{
  "model": "contrastive image-text model",
  "dataset": "rendered made-up planets",
  "train_examples": 195000,
  "image_size": 48,
  "crop_scale_min": 1,
  "horizontal_flip": true,
  "translate": 0.06,
  "tokenizer": "word",
  "vocab_size": 28,
  "loss": "softmax",
  "embed_dim": 128,
  "encoder_arch": "swin",
  "encoder_norm": "layernorm",
  "encoder_norm_position": "pre",
  "encoder_activation": "gelu",
  "encoder_head_dim": 32,
  "encoder_fused_qkv": false,
  "encoder_bias": "all",
  "encoder_qk_norm": false,
  "encoder_parallel_block": false,
  "encoder_inner_norm": true,
  "encoder_moe": "expert_choice",
  "encoder_drop_path": 0.05,
  "encoder_num_experts": 16,
  "encoder_moe_every": 1,
  "encoder_expert_mlp_ratio": 0.25,
  "encoder_experts_per_token": 2,
  "encoder_shared_expert": true,
  "encoder_patch_size": [2, 2],
  "encoder_depths": [3, 4, 5, 3],
  "encoder_widths": [64, 128, 256, 512],
  "text_encoder_causal": false,
  "text_encoder_width": 128,
  "text_encoder_layers": 10,
  "text_encoder_norm": "layernorm_no_bias",
  "text_encoder_norm_position": "pre",
  "text_encoder_activation": "gelu",
  "text_encoder_mlp_ratio": 3,
  "text_encoder_head_dim": 16,
  "text_encoder_fused_qkv": true,
  "text_encoder_bias": "none",
  "text_encoder_qk_norm": false,
  "text_encoder_layer_scale_init": 0.01,
  "text_encoder_parallel_block": false,
  "text_encoder_inner_norm": false,
  "text_encoder_moe": "top_k",
  "text_encoder_num_experts": 32,
  "text_encoder_moe_every": 2,
  "text_encoder_expert_mlp_ratio": 0.5,
  "text_encoder_experts_per_token": 2,
  "text_encoder_shared_expert": true,
  "text_encoder_positions": "sincos",
  "residual_init": "scaled_by_depth",
  "optimizer": "adamw",
  "learning_rate": 0.00095,
  "beta1": 0.95,
  "beta2": 0.999,
  "eps": 1e-06,
  "max_steps": 4100,
  "batch_size": 128,
  "epochs": 2.7,
  "lr_schedule": "cosine_restarts",
  "final_lr_fraction": 0.01,
  "warmup_steps": 80,
  "weight_decay": 0.0
}
Rows from expert 14 of block 12 of the image encoder, named by matrix and row number. Rows with one number belong to one neuron. Each number is 128 + 24 x the weight over its row's rms, rounded and kept within 0 to 255. All counts start at 0. Numbers have three digits each. After the name is the row's rms in percent of the matrix's.
# up: expert up (encoder.blocks.12.mlp.up, 16x128x512), inputs 206-308
# down: expert down (encoder.blocks.12.mlp.down, 16x512x128, transposed), outputs 206-308
up.111 120:168178177099122124171096073098123123136148109093099146111100154150130138148129145131146131115113119117168124108116129142135186164157114111140144135165092119203127086115116155109121137077132110114139143141141140110123148147143127113134127121168127148138104096140134125172151130121155146124139120163131123151110
up.112 114:166139173141153137142088105138130116170199143112109120111062121137157136120130210138125139187132117113165153149119109109130141178129122142124143144165139155110108109140115129127114142104107147109131115126168141134116102100149116115185121102133160123102092123119133137117141100158124128154130114151132117122122
up.113 095:136056079141110135101134108145114117143166153139140072108099124096135077151120170189141134157079101128181148132106122095102097127070117098131109164076160125123120118069135135117131152131142107155096111124168150104102099147116130144124186137108141141109156158131130108102103145146065096122135113135123142113155
up.114 076:128096103153156146116164145130149125107179116155123099163156110097151108153097105154137113174116097125118153150126136088114161130123151094123155171135153188111139163139132125131100151142068131095122100089153167112113114161113097134096167101130115182140147159084125131097106090165127147166155174155081095125147
up.115 076:150145131143136126129124132115110099116097104139155094143112121165172142161143120160169132101113136147103155151129117090068119155115141099122152108141172112093068155158125150121152114099061115110131132127149133108136173122081170147117159128142128126101125118107140105127122147140101067112162124129122120124132
up.116 091:108132120167134139115125124122141123151145114171170083099109088133138148091185158121185114144123107110109119137088128163122137158161096077108142072108137123099053165112141135122130132146074131146126090138143128200102160170122125158101140100116136130140113158068127107130144128129156115120148126153120095094100
up.117 076:125112133143128154122102126155121109153140108137159119153117136074130142112152166143141109116124131152125147134074115079122101165111106060115153117097154131135108153081109175114116171109097148076126108121166114166075138156155113168099162103113166098111104150093137114106142101103089118159160112104104121098106
up.118 103:162134145101166120143091084117117112148139171115104127112072144174123162129122153153123147155129088130191151140151120159147162161137103140160145152119084131149085092111073152154104127121162099140134134143178118125111110124126131115172139127134148145092131146141174135169157140121118149131102095134124141137129
up.119 114:157167155120123099194085107131158156147134103096104137110109141172100137129143148130116143120125131097146135104135168170128165164118108175165143112186089112156105113160119136119132130111098126131158153087119150120137153138148146130118121143168136148138120112131154136161160133145134156121099119112123146153096
up.120 092:117095092135145132116116138144168115117107161156170114132118140091107095183123138143157121133132129131132129125118138084113117177139109097116124117075146134157142127098105163105103131116128098140110087126147143151165099133103106173104138127093109159147129150118120117137151152102102103105177162124149100116117
down.111 108:135143152134071124126112141149097105114126140137126166135124111135083154095118128128132132106159141107115103162156128129162139115110125161121092137144135168097133131118131128118118141112143126154128156134140132161161146119162152088174082095151158093159130105133095128147159113167146152136101122122130156127129
down.112 100:146105158156123151113040136128146143133165171134121153139086151108123132132121124123123168130094153139104106126170120152126132103168158132128057126135125155138121120116122115123152127111108104132148098180130118188137122101115135105168124121139134100168067120161133103120149119154092140129128133078136145145111
down.113 102:132156094119125096121107166148138107118123169119160139099168131112139145129167099146121139190150167136133123145125121102118097116131133135113099138132142166143137177116124072116136118075128111124121111130136115128107136109107154147145099093095133103197174184099149094140151136107107139114137124105081070117097
down.114 094:154115133134102129135127140083152082118143138129139146123132140121149115119138105101108108190173122098114162147120116059117123152099104159131095134129125188112175118108146163139095161131151100148157102110098133124160114141144139131097119125145145096143091147156108117120121131139158121121144151133145116122120
down.115 089:123120150152135136128149142097133088096128097158107099120139116105134132163151120186147111093130145135140121152180154099145132133149103115117142087106116174127062136122138132129122129144144161105152109158147154149140133120161146118131153151102103167119136162119102110111104109069129120135117139104121108110140
down.116 092:141109083132123170111163127130130094177160187130183111132148150142123128139130127156109131094141083106163136114091077089137147102104119107115140126117068124148108146097116111154125124122115118149098155119092114104140140136136136118152121169118094091119146116116126130149109137156111092098119123084113162166128
down.117 089:101141166146106145070138111112134126115135116148143147125123122146109154107114103093110119128137091130127142096157125082107120061100147166100125132096153094109128157134136095108131113133155108115171147113135144171121153120110170138096120104175154163153107120152106110149099110132111078132088111118156101111111
down.118 101:085130129163101141144120127108133148156113131131123144137146107113143140132139138120125177121130191110111102142156118115129082147120128174127079146145109171113105145136139078151124125136132117148136135164129108149123137093110139096162088126140122079152163137160127134112111101129171143104128161100131145138110
down.119 107:130121170148108105085122109106106117114165160145133154138094123082116122128124100133127137092120177143101081165188161095112086102148150156096106134144104113111127137125127119146154172130130130174145147170159123125147124076149148068147097115138135139177132098145124125163103114173124133112118102055150132147116
down.120 096:163113113143124107101143127143154167110161147111142153140123136137157119127161082128107115117152094132096137116114104130099123143139145117076103129129131099112099101107169133181150155099142094112128105131089147119101154139137112139169166129125176098129104146138119155110092109135140132086152096117130087154116